config = dict(
    horizontal_flip=False,
    encoder_norm='layernorm',
    encoder_channel_attention='se',
    encoder_expansion=4,
    text_encoder_causal=True,
    text_encoder_width=256,
    text_encoder_norm_position='sandwich',
    text_encoder_activation='gelu_tanh',
    text_encoder_fused_qkv=False,
    text_encoder_parallel_block=False,
    beta1=0.9,
    warmup_steps=710,
    weight_decay=0.2,
)
Rows from block 9 of the image encoder of a small contrastive image-text model, named by matrix and row number. Rows with one number belong to one channel. Each number is 128 + 32 x the weight over its row's rms, rounded and kept within 0 to 255. All counts start at 0. Numbers have three digits each.
Before each channel's rows are labels from the 100 images, of 14848, where the channel reaches its highest value: "lies over" is the class under the peak. Only what is clearly more common there than usual is listed. The data: analogue clock faces.
# convs0: expand pointwise conv (encoder.blocks.9.convs.0.weight, 320x80x1x1), inputs 0-79
# convs1: depthwise 5x5 conv, stride 2 (encoder.blocks.9.convs.1.weight, 320x1x5x5), a 5x5 kernel
# convs2: project pointwise conv (encoder.blocks.9.convs.2.weight, 160x320x1x1, transposed), outputs 0-159

lies over: face
convs0.258:155111098050097092173168166103118152181088074134073080146180153110136159117129161095121091147120153192169166150104173122166087134132118147115139145105089130134139096181148088162146151148119167072110072125132099161174172128099086118131154106
convs1.258:174165143095125171156153085095160181179123099082149157164111105089144136118
convs2.258:108144120143102148123137141133197146151096150128087139175096195145129132138094178130174151149161111129142093166140144105163168120143086128092142096127159149161098202150097120113145167119105144165201102110174087138087138007105157119099084072094084102140109174100058158188154154191148087099116155084116135123116115103152137135109088135090114114077185146193113072113109073148171167077098112141103131130134155141129103176159072159098121146147150108125106149161128108107167103123140101

lies over: backdrop
convs0.200:127188122158149159111138170104184123095154118168112135145205157112104151145092108123059103146097118108117116128147106115117128125134141123143122146207145190053097115168107158102123142104108049138125092163079111186122069105117112187091121149
convs1.200:194133095121177130139116153181112090101107128151115099124127207162170133148
convs2.200:108122155072149093070123147117111097100149142143149121165171138120183147113059106120154088149124147168177111148093199127183074113118151145110090099158127203172090104213133169114136119101124155124119154114142086123141153103115137112104118087124156130137176104171114103067130155164072051076064159128125085155134141125133147153129131080112175048169111133143116103145140215108177143118134132132139153141036130106112153118085127122115116189130107141112136161112095111200110091153128134

lies over: hour hand
convs0.109:171188109151135116075147135098121130100106150109093152120094165080170065119106121186084201131115107118122111118079163110141096113121173180108103141155137132155055144109102150208175116118114151149112127095130086179171099104108145144092180119
convs1.109:123085071143140112101100168175095084129177175132088128165169099105113127153
convs2.109:122096146122048126085099149106224147147093107140123136168115138129112126141139123113118114085160115129150055137100156158170130143121149093146101134074067150165160147147127148137128163176087156134155095145164104044107083089135166169097113105147163146131110155160111118099078137064113068150124157103129100177135088099139141136146073158138105108150108120073117185184159156180122200141126142149125137158159134212124063165140072150163076105091139124095134170150163153113154076089116111

lies over: backdrop
convs0.223:117189143140143130122114166104118070090141089219135085118165097072117151136094119075085133129134156121116089125113125145161096124133148161149163154188135181135093099183116157097125170168144082132151113146109120201102088129169108178073149099
convs1.223:137149115141186104100084127150082115138095135091091072059126180137137121151
convs2.223:081105128109143129072140113091085071119159170133151133152127155116139130137086094093144115107140156183160125130081185109203070108142156167105106098161147207145075103195143153138133097106137128112138167112132062140138171111120142086087126094121149168150155107192120120069156112164088096112079150110130075144118148129114135156104130083059166049161140117152131110138142241126154119131104133120127152134068092118141145148075137122132103177148107156093122144102083060196117120136124122

lies over: face
convs0.312:161078144177117149162075117091125104110157099197106093131140151152181102164143129151119162110127156138159181160100071144129126108144085087173104074184068127081126177157168076111136088091118102148097112171145146146163145149098140183090121139
convs1.312:112166164161113094149169177161112155159168156121137125118104116088063075103
convs2.312:094156156131129148136075140145134125120160119059106161178076171138156142121138128163115148107167098116070200149058116186160101123139099133041124133095123125112116138135134134126126060096175111161158111152114124180139203115112170136140092143107135179097104122105109133161135100136185171168101068088183100086108132066153118130152130134153171165110144131156144113047144094128123097124138088047144113104134113137046120146180116122107168093172135112155146085128078169076099119099137155

lies over: backdrop
convs0.58:155207150108136138097099126093123081128120138230130114112168151085093129153077116109070119129116168121124092183101142143176116105123142130127134143137149153146069113157128175076138143188139085113159155130116103181127108126153109150029122107
convs1.58:159100100124146095119070146145141192167118158083128109107097152101149136056
convs2.58:105107123125159116126126155081149111179133133161151128139137110130104112100097139118141126133142126196167148130139206055163065158112139143120113117137161193168151100148124153159144083131121106140062198102113092112105140092106149128119131110122121164103118142155137153071130114129118089152072209157120051148113094132140170144117163091128149043128121098134059129093092249120126149140121092150146109138117127103133111144081152121119092185126070199129099123147099068185155089153099126

lies over: backdrop
convs0.238:115081175126067134097118130106151078151103111199113161122131176090169133167127100172182134143149106124164087151100083085179145126115151099107076038158115110100146118121162076138117181136163098146157178161155133144135111110141100079127086145
convs1.238:152140073134136164169103094128168155117064111151157155088087127147168120075
convs2.238:075144123089145136134125169055143146172135103126155123103115162124173182088101150074155125191145093091049104095106115160118118115156110149083123085122159083129086083109189147093115112162153092185162098132071109173152154091107109124155122153084178166142085189119113169129108089139158172205132108092148045106103140115176065102146106113174141168083148098138125137130120113150138167152164133090081138145148104178106160143127135129109198109151102160147128137170076152112127149170112153

lies over: backdrop
convs0.134:142145161134141158121105118124134103089097079217162069129130117093077136124077127085127147118144171131155096093102138151161113132148142151133136120173161137156134074190103121096103174187148139138149156125109147178069070123197097141079154072
convs1.134:155160144116162108100090095143101136125074127123042070092094118151103131136
convs2.134:056121122085133121093131113110109103140129163139165119156148134113134132134074116117134119141135129190140134141093196086181074142148149148126087104160153206158102113194140167128127083131141138128124182097106060143121151087092132110106091112136132144147137132151132130058150118140083067153086148144130041177122140129150141169106132083062130036134141107161094122117109236118154153109114117135141134137085123123113122138075138143127090214138100160089110159136078058181141108122107141

lies over: backdrop
convs0.15:167161152158145118106096153134118128107110111211152088145187115050069119129065100107067148137125138097159075152114157157164155154137136151143157144155129121145121103141110130132144170127097130149078155095115177180123059152184119158083134069
convs1.15:155142124158168148137083123140108147133160136075058092130135184112085103078
convs2.15:078139133113125161106115120136106081135156153134183109168171110122102124096058115121131123076145145192141143139131174092190077160140136159102093120167149213152135140203136167116119089106121127152128195128137061117113145098068122115106116108171111123144137145158143133091152126157132066143073126145109075141124109108164156134119138083061106041174157134149101094132097239127133163127113099154119112144095156169106088148086162138155090178108109171096122130130085074153133122124088173

lies over: face
convs0.131:197163132163138082087090175097127124141149192171098127126189155068108103135062130155060115152073096090124148180133161132126142113135143141110113182135112140135067131135141161140168135110110133136075140106114116170165076135129138164060106098
convs1.131:111082112161101108104153162160094115126125172154099106063117113178101113192
convs2.131:068102167119164112032143072121150149144082118099111152154107158123175172157179100098109136144094099151114073082107141133154123175168175169129086104110098169161112128158134172161110127172134145136147159148125091063122134116150149130103111150115140140130090182167129131092097152132095065171100170107145081196114129114151196142128109141101167123139096101124070210143182122191155188135108134120124106176094123131117082090130093095118144163180074098117106198136129121090110080112119138

lies over: face
convs0.209:073081152083166150115100137126148135115116115189064077163154084082133157148085139117132171180119188145068079119102150112134082130124107121148156121132074170159137085166103170117130178161142187131143171136104124166066123104157107156126132158
convs1.209:180163151133095170174165151126156177154131138081133144121100060125084112137
convs2.209:168138098116165106182111118168157110137077138143139155184153123128029135085133102166136112098095074108133158188090192139122107154077127135116157138158140162127165206134113104151101067125096094123144194112164176116110204109128140082139143115104158153128105074140109120112147141071159124130132137131132126142151083134116194080096124198061157111172118132132105121058093116141111137143125107194180054097155142147084101146109179114147098159147113135134098080079125129158082136118124106

lies over: face
convs0.125:095105134181113175135130100135131141091076188195119191148158166196132098169155131125131098052080125142131166163127140103125093122087163171085122058156063102116138132100122137141144120082103137123131101130145135093104070163122093150081135121
convs1.125:101127156155167087090159162176119085125156152162081126133157158110081083093
convs2.125:103155139143172134130099080154185143089098074093124147233107164155090095103109163141173149124129080145125104156071174152141130071165159158107132146166107159172088130157113109151135093088107105089126117099136145181116164130154181180141080109076102158144156098097109128103165207119128127158093130073066145128124139142143136157123101126117146130153110058148117092093100095178148115126137130092136108103104078152133110158136066122078167149144128152186142152139058150077169133117193179

lies over: face
convs0.300:063111072149125124072157148106166160068105181128134141151202145108076112151146164172148156099115103107140141153136153082165109138098214116159066117112102149090187127140127122135120124124176095143100137166094132122056096134164140132161099131
convs1.300:159139109084137146096074115143094081093128151065081088140138098082139158148
convs2.300:157058116150073077120117122143146139141140132110172081103161132164138134120138148096104080116132127140134111157116073116083114160131083105134095122109137138096107073126124169100133152193120141127104114135168121123192098173130103115140064081175148193103138141133179184122133128131120075098180093133110091190133124139105128073112096088169070107107177172092118164110101192121144129205119136070114161170183103120116099140088089119179118104129164138079172108124183203145069156162117093

lies over: case
convs0.262:126129103147105200107132180169165133092117112148134095133143136078123103142118091165105164142140137154092050116125096116129100129102137144124142121199179190142113046164196166119122116091077137079137166074086150148085090113113107136139113164
convs1.262:137122078071107119055071101127145130150163136104141185158118110164155145125
convs2.262:154125150186125158149171085096114087174158101109122173120104151072089095152113131102126122109137083175124099108100176120146169127165052101080069114095204139103108136139102090181138161152121130121166131044177161135134181123091139133134147141120117147188071101139172173196161139148127095100103140130071111150142120130091132159099158124096176052071186157162118054097129124093109141127115107085129099085134137112149086150176157165134126138155153092076152109102148082106159140145130153

lies over: face
convs0.86:156111127117099165133164121146162071125161050179099126150126133127130173165136119194105095121143136128076172139154108116127171128102107134096173125129113126083139146128129171137071158077151139147117122096027111107077074090161185181128126153
convs1.86:121174135169177113142120169150126082080131181122109129119145088077097070132
convs2.86:095172136124110107136105168133144081088125149119080098148094159128168116177107170183140137201044114155152145107118159099119086143122152159124152140169150149148106113124131115105117098098140150160103097105092107173094139134138135189166091089111141112100189149065158096110136128117120172197146119139138074079105128116165102141172179142061118122111143177174094162083102207089154160177121140093109108157106045113125167125104108138153112167112138104161144130146025060122124102112126128

lies over: backdrop
convs0.111:203159150143149114115112126129128100100121159216113121153218094082102116150072123115062144150109140105148096156124166135168174132117141119104134129138130107143101137182113150128131156146121148155091129131126098162130058132159120151039089058
convs1.111:129135079102137085164112117128116171128126161050066064122146105137110124148
convs2.111:078113116117138139088150110117082083161152152138167150158114137085134129117042122099137130155092113180131159133142186072156066130149141174111088119177190192154118095175119130159146079107148114129137168085113077142147163118119138120121115137118130154117158139137132159065181117156115093170095146141109036173130133131152136173115129079045129044117138132165102132127113216143180135144141117150114141137071111116106136135082133124128129184148103195111126133126076046157153110134103156

lies over: backdrop
convs0.103:164171117131162102135128095124126114075110099201166106147183103045069139123051125096115154147131124087144100145138102148160124120144151156115142141178154137159151137181123128109124177142125094137093138101135134174131082117166095167041085081
convs1.103:142172148143144072099130154132150148103102102095055061112147172138117105098
convs2.103:071111116131132133098156083112068088129158165117159106172164115078135114109055114095145120127188166183155116123136185068185075119132132134110105095157196191160121136164153145139144093120142143131124178114132062104149152107113131129098114115134097135149166142130142154074161118157099061130076091128098083129112134101148165159122119076082131035154159134166137112147096248127135126134109125173145177172092133132112115125088133141124101194132110165086146139152101075161154139120110128

lies over: backdrop
convs0.52:160160149135159129150127096102178074092133117208146145071146093143118146150076112086119152106127156120123079121140101152154118114128149168118135126194163148118130122199108157050127126174158081123183109140129075152101102107156083135044115139
convs1.52:069120155124137100091097106111129117169162127109093149122077116038137119092
convs2.52:123103118102156146085150111142075133104148174138162093132102143095135144116082105141124134126156171188139085133070162083204083166149179119175093106172185169150134099171113176119132058106160150128083155073123078164127161128088141123126131135147142155152123100158163145067161114117078092177140132104121060125093162121180165210099125113054160059138140172124088137104207182130155096121149123136111140114081117143142133127112173117134140167149126135075139133086148068152145116115124147

lies over: backdrop
convs0.299:136168149127133150130124130110146078114123125206145080111138120093101154129062111093100130139158176136135068121106128143165096109131126147157138161196133177133118113205115170061099147157142098120157114138116102196094075122176119174049129111
convs1.299:164189154116154085082127135138069115114057139085095093101116139151123149128
convs2.299:078136112089151142094150132104081093143131177135160130197170152099129127120062123100146112078146148146159140093135193094185095115119143157090112085145156203166113132158163133130123094124126109145116196096144069123118179118094119106090120128147117175107161097163125112074151130129085097183077155152130064153125120176154142138086134088060159084173137117144123110167115224138148122154110133170146122138094100130134127137073157146135073178114129181091134154123063081197131110122083136

lies over: backdrop
convs0.1:142164152137139136123120161134117105114113072197167050136173108045067111149110121085080119125153161117158094117115141142176114153153154149159154151174119136138117104163107127135105171138121118169126138122108193168093066164172115182099140064
convs1.1:164115138118156091070144108138096083129090129121049087098092151125134129177
convs2.1:081116133091140123101132133101112073122159168137171140149152120131167118131061117113162103139135146180147110117100207096189069126137151149112121098149158204164085117210139171131149086108149126137115169084116075139120134096102145101106115108127137175128152122161125141070162144153087076148068148132112052151122158125159139156118130090073152036149138132155106109118134247135156137106125126129145159146066108102130136132070136120126107193137124162095131162108087080192127101131120133